config.toml
crop_scale_min = 0.2
horizontal_flip = true
norm = "batchnorm"
hidden_act = "relu6"
stem = "single"
avg_pool_shortcut = false
projector_out = 1024
projector_hidden_layers = 1
residual_init = "scaled_by_depth"
eps = 1e-08
max_precond_dim = 1024
one_sided = false
weight_decay = 0.03
Rows from block 7 of a small self-supervised image encoder, named by matrix and row number. Rows with one number belong to one channel. Each number is 500 + 50 x the weight over its row's rms, rounded and kept within 0 to 999. All counts start at 0. Numbers have three digits each.
Before each channel's rows are labels from the 100 images, of 14848, where the channel reaches its highest value: "strongest on" is what is common among them. Only what is clearly more common there than usual is listed. The data: views of escape-time and Newton fractals. In brackets: how many of the 100.
# convs0: first 3x3 conv (model.blocks.7.convs.0.weight, 128x128x3x3, each kernel summed), inputs 0-127
# convs1: second 3x3 conv (model.blocks.7.convs.1.weight, 128x128x3x3, transposed, each kernel summed), outputs 0-127

strongest on: grey (38); Julia set (30)
convs0.90:437447532489511503441480494575508516479437567547521410438408423463532499467576414415556495452508429442492502459482446474436478485514506514453425569457441481577502529411589480499621541541529537467514440497452492476461471578626561526532439597401516447500505549459538519499428489479469472429455606515511461542522509514549553453532542571545537553485595529512554431414497517517513477425512
convs1.90:525508560436452500514501498447390490459483465501508462570488447539413511560468451436456498421504517471415536479489475443465459545542595386544425489572485538379500450491488505530498509550510432576533447449557534525490512635404511491503420369517507434461518550518482493496417543484430517480458492518502424447432556534458459470548472480555389549425552465524461495525471509506467384533557

strongest on: cubic Julia set (29); Julia set (27)
convs0.101:423544457471572502554453447470539585465570573520445482469470545513479488471409504513455431472540636644481511421467536414507478484398491514442505488427519472548547442514528513542516467489609531464557487510539461566627478530455477492538555446533448458530496585531443472518440524489487468443440436495481487490468480414444450469539515482418494562437439477502435543492550423552432569565441
convs1.101:519522498463521498504479573466513482428481462509580460399420461463584505539479537498599625414448555592474396534428480446461513410461476515571457557571542411556541509537443421588556477525505437526468502444463464587538497445569489501510435519559467474460498488489561446472452434450525511478464421507518433475500548387541473486513480484442455458595446471553527469522567434425500515497444

strongest on: Julia set (64); pastel (32)
convs0.53:470498495519537492543504462555554551521547415456497395471377488455456519534468566480457488498442488588508432545577489486491464551513549556468432457637554462515528604532477449513417460460466468564513569471473444478606502436490461506490488374469434554461480530503461601414504489473523533550482481569614477459569536526496500542448493587493444517530453622571505545528546489528520537455454
convs1.53:481587416510588481477479576547466465483449518479493446487445518654433562492462462467494597552392554441507519561509554502505630525447470538510614437378526488588496543531497499494536532511503536581516501452461518533500581468475454480492542397454481516552526487432550614502445487540452492504473531548514457448514468523490519558478500555509511456480476651475524499505446543607544509499519

strongest on: cubic Julia set (37); Julia set (27)
convs0.78:396482573443523474489531539497523493467511518527565481501509425479472463518494507493481485553440482554549549634472485429545481500554445531459502548469503523480483459462463483559554525492543517477511540484390451557498450466553431384423520476438441525478582505609451520465332498488566469645535447426491551501557448427472534473492496450519502481435522477476477520554555434407554456611545
convs1.78:502575666516535462512548446491593583459511467515558479494431503505591492483433513532537512543552555562482447416561423524549557474454412489635445600586518472564488480496493523541481559533526586506525548552528498460595462432519493527495596471470528486484510492504541425421429463451467500538536510542595516524509457506533537490469528443478442530516401445473409469563492511409518546497521

strongest on: grey (32)
convs0.9:417488547551576527520495445516541461499538496535477431477437541434419480515466508490516385456493487495489555536498410476504521495494497437524457439548492437551638613481420480535425603479523481564482514539458578624413475473530510417466390498443407499486590554525441481472434502462464466446523513429488542436461504480535587478583569529535525481475501490506549550513461425559503529427544
convs1.9:430543467450544424570477556487561530524513474497497518500517517634553408486547421516524470419525441588465560426534453466471555464442446511504557489591540507484622555609510504522459539445512409590480476516460556513533487524516524530586436521412435451463498554568505501495475471474421491356501533483503528493461518479550570519565508546511453498451566548505449521579504526514501505573375

strongest on: grey (52); Mandelbrot set (29); Julia set (25)
convs0.26:466439599501478443446469418486426521536505547488562471521540442623496532456513573487470296477451452546523472483495503446521447427476466476407547531511534498510501524402484563572492458460566477519508487485435598478573507525535467529501542546473477487556535486456535383450486454522498470548556425571432505454546506493394497479589516510519505546584501491480472497557508527454472553468370
convs1.26:507485496503506535454556467491486508496492412474478517480528562463499549494471459433417392529491578486478519464418452452497538510508574474453530575529484499534476477358534486511596528416449436468474537476484551420534388432473493517392460467457547439521536487481553329472477465371471482525553385548472458529505458555567439522519506418469494491533573423448504481456503489413498487439517

strongest on: cubic Julia set (33); quartic Julia set (30)
convs0.102:480520501472507499485498604507521517445447598428497506511427436457518480439499499496631529514508532405515545547493505472553459409488452471521476607543522543474506485515570475514490502441569493484528505548475445582538512525493507542525512490515417481479504410458497463352558521552452503611447499447536484468504477455476358502528521498399497521387419547480386542577471537551447514483616
convs1.102:539524641458486544477589490506530495558568553487427507455454502467502502569515417531484597546494467481512425503492415473519529542425453495468599473597459488532517557533434531510444513399502497524523548519477574484489572448460479525464480471535544502413534439487501501413522511478560513594542508405510547505531492682472537597540496460541379446509490582514540493483450517568527534429494

strongest on: Julia set (53)
convs0.114:460480477512517524466486545464404427476467568552478518469502573522541467462478508481460536495392472484456542443545513485568470503473413421471479528518456535465479442472498474468527450510554437521418565556596355394484529509517527443419464526423522525521466403457374436430571516461442568527497557518569480399478428491510610503530461522468452526461395530498538568435495531451488442536531
convs1.114:517477430459488525354439536524476421473409544489542440414419488444545522500536514411606522436482522492491474557549564513554456497522552502481544545391523569515481528497485424548543490483493460556531515424522444540514554497562452471454413545483468539631443417462484496495508515583578504496512366452562499476497497485424420474465525495479591491513423525517496569535542481580424532535548

strongest on: quartic Julia set (41)
convs0.124:502465516482561420460484456481489579558484531426497505563441494423485564545422544500494392444492604575494539495507441496487435505529457548476508526530456460510593535559426472413479457489527467547476468543520594503512485470528534549427438481497426416486420541386538492529511517499472472531451399535469502537515467444445567497586460497653506383557470489507516556579577551467504581551481
convs1.124:526474509502502486518496511508555559497625547459483523499443474574469386501564430492507594603524448507538500492471550510558519469420485451434550553564444486515524515563497389502507487437518598497497512573503517343584516486555531518450467513581476507399521490509420474455445473410496431482517510452529396495495469545515542451469489502555429490615367524468511560470505562524568492479468

strongest on: quartic Julia set (28)
convs0.8:473513419554522482463478553488505476427542476574554442519477462406520478446491530575414443501448506590439517568482462573549467417502556466516512445477502425540527504458540541522446527481549451541525455605451574444565560564488588509434448519520431489492457512492449483549492536555541469467418459634470511490555522510495451466494491436466488477486524517498363544568556591493464364428418
convs1.8:472506527575487473559441445482379478501575440512499467436432426436447468553519555564468500507503425533534479478449433608501552496415536526441581508510517516537511601498511482500543475423426541492424451544443526432618460447501537516475541564418530460407544527517507477417449477434442497415500517521482457445452469459424555438533457543508528527388489589494505524568523483465441512576427

strongest on: Julia set (64)
convs0.117:549508521528534497489529545499497528545520488358616510492522480490516501554599532531500511478463467426489563652421412601507465503482519500441531482509480554511459457518537471480506451474510494481487555604484497533469463580525504519334588421504517472485557518567461482518507545523421481529467442453420502471422469485460366486452536467519564536492487586447467549400510454510484472410435
convs1.117:505482537473639487513551543456491532429483505534544444512543449498560532502453482540429513482470530512480483594473441497526509554425478565408496518465488500459466502452485536486514554473465501485525570580508516464475477480598481510476574401657607516593466574546498578521514514411568442561397441488565466488431577517502471478509545489544543378565518469528403429420489498429519529494511

strongest on: quartic Julia set (32)
convs0.45:454535511511609545562461539453458553477468450522449492488463466478564509456480522450502312487450541561497475445465422502484524466401532544484579443440573532571465520452519480571490553540424405504470502628441412427563474454563521453485601487559526519501495561467457469600496459495486436581525460496450544547470528480570473395413494553452515458481502510500455500542534511543454512519465
convs1.45:420523564536592446543399471499493446543506492461491447474489535463537508460508468493535492533514458497583498501555458538494420452416498625572492506448541642467441541428627460502460527492414468487493485484441475429518525510549430581575524556481426528512463479539511484544478421481461459386563459440445533488489511472492512491445440474534424529589403503539567484522527574405452426522472

strongest on: pastel (49)
convs0.94:425477432408531497428558561477518496433531477447444537524546480554340505547515439358463499522511512500493576511491510536407484570537395594390489480525538473446511622521542519408460577495516541491444553448593518481529473443507512454518488491513522494496490484502460533549372599572516466499467496484550551466473549505461456435454456554492530517514510520503594481464488505570430554473474
convs1.94:400506598520431486479555528471445462422539510512514482426476513446523566433562441447422550497467470537509521467512458455456450529470449601568495484451551359478431505519453572454534485440458463517483518438431498449480405536483494444452478444564493561516509585482430515510432393649473423540485483420484452553486482474487489458479437594478510468496508439421494399430461528498497495536496

strongest on: grey (32)
convs0.59:462482409479416458416435420483534482539512588477416552436485518552530520586466411459515461546471462403567525516563461458587537524466454526440461501522495534523485489484561553519528428473558548495491603503479481525498521481464487477497563490568463424505525441452479510527524410446492453465430518514525511598602458471499493445418546471499562527506443485494626612440530468373488477412440
convs1.59:470484471539449517459420394606684549439493526470484484458558513525507501441465437461594397558469537481488552623502521474543509571524450437391568477486541528605567476479554580488590431447508473442491484511517548491462452552530444524559537517490550542475521500446539557533507515483476411532505551503447481592549442459449490530505503458457505422479549530516469536458496490419553553463484

strongest on: pastel (46); Julia set (34); Mandelbrot set (31)
convs0.25:542537461450576560647522485560599501486518470533524545525465551419559625531505577531511485600542602464448473507436474488470572571491453515588490537435493456476512468572488456462457544598464497529426514557560485556474552516553490433515461513565466538448506558465459572440478476566576476488458554465543520445478480479468535519404477525486524526423456545507544505464523391487480443619458
convs1.25:449432487419536521443510459496519435488461415485423469468582542480546568459438419386426590493528515516517497382444468407438478413483501541435528444586491442479426472409511517481470527470469470495499410403473428490486444462453582430409416496469593522525523492483472478516471446474501495527506477503449455473476542597495478479503518475549453477456511373502482454469474414441544427468514

strongest on: grey (34)
convs0.100:488532526506502383464473487496429448530589543498598479537407390503479538501486539528518474467405544440515453439585545424572435355518489492508507360492556516532407474456494480506572531490528522519470580455393444474500460494555539568557445548564436533530503506441480473442465437590472552434517465528471573447533440494501495452500536478556524542501492534452468499474464535528549612460466
convs1.100:486510587412442489500562431525465522461544486481493485473469499517531554453427510444405490531613535420478434348497410471431412462537482515557433463506461446554513493506508470415468503493498547446482532493507423479520503477537513482404456582452443505452523436462470460503423366474479521531404483549537508467493410545516489497464471561551393507521430457472503472379576461451470486437511

strongest on: Julia set (64)
convs0.29:521441460529609403441465651533476454489485510450527550413496527448409468463467518522497460391497490461504486572463470516490514470493463490509472461443488556508518503549508455502485500503396505442479467562503446474487558567485465468593486518516519444492552487438427551629483525515491484494496599566487540380522392505485527439435397569467514561445453543560511585443392521495533438477469
convs1.29:477448582545614528384423576545431373531474507500481481473497503447533524487506405493458575514525451469558553484493387529487560502456521487456453508407527551533358458572508494538505568477416531525585520414531436410572491524489482525519582488518531401583530472490432471539522515533516441428579469434531456466521545542452506471400525477536529507531468577504545545515470513521518470524482

strongest on: grey (49); Julia set (47)
convs0.23:497502525489549448523397484480526485449454462566570475468460479514489437505532526516466421515497460619466523491530500463521502518420560561442483508365502504439478490440505462662524522495500456551461448476449444533438452439446623571516456523525496592461542437427458404544548481453496460488521470569482461513486536426520455507591428544492506558522482488496520466574498566432388606568529
convs1.23:437504553467531392440463593503472508530485511510554479536478465477547454485529517463491478463512456458482461594490536572548411579400573507426458609503528477591513446485426444505557446531480519458559484519532395523476517541506609482391493505511457513529550590433463471388488529446538433481465422511582470550477498559562518420505464498518506544475507519575564495379508533515480421516595

strongest on: cubic Julia set (32)
convs0.52:502446506450529567545525431515461478476499561408504414562332439499506517516552509437450468438568479474433569544523540543398486537528455532471466557585490505524576535477475400437570513435515491496527567514511431607500557578569523537501478498474523434532511478409485578525390526530548557484406519460528551533462529490503557572584542440484523539526419592479515487538487490479448556473536
convs1.52:499562492563545439467451537469431452404433451573523454589484480445542507528373476515496582479461527538430434500439525548459517590500440506523436478546473415557460573550534579462502488596455403517509449514461442499510488490531514478441427426500543466550436496486472556455411422534508518489447460521460505397472562539550535510488468485506407469430556552463465441439443553554546473564400

strongest on: grey (37); cubic Julia set (36)
convs0.92:423533537479519484409590455486448522464567530468472480554495475619456556475492417444509460527474457489525479491509462506398467519470467436476504588535499542498431526430524626468551471495595572564508494423471538487492420499561470516499527503440484451576493452537482533564490534443606512517568518435474534530497481572444526471488482542461538516439536428564464420593467477417565544492331
convs1.92:455493501407479570472494471509554431442399432597489498462489566476524499401435404477475541426448555501424573548503542494429564466493534502481489485420486473528432466520494519507594556507480497608567526400576458499501425481507453404495434412486555466502551469449530578549378463497522448451519520381496521513498555458520528556449522510482551573442484444474508441489453477448527583477540

strongest on: quartic Julia set (42); sine Julia set (26)
convs0.16:473494414553543421499435554502511507563542362508601530494445440606540501493460500491525525472427469562497473523584548497490495515499463466486540468518527432428554566475506458441452580460485489537466614590472528539533534361437558531528478406472475455525607534523485485466439530381549492520436507484480554512538564510558496417432473546475550435592474479492465449481442448456511532560483
convs1.16:541570455483557478457451504453424490485494438523500472555545549492560496553467515435465558530547440499453452437589418571513499552529561488447487486460500565487488555543599569551446529472469497495546575566415524450577439471447529580546532459444552495477530453604501523483430426418338484515462499562448509388492494434539515523461473526545418460561518468538389531540532494453549559514456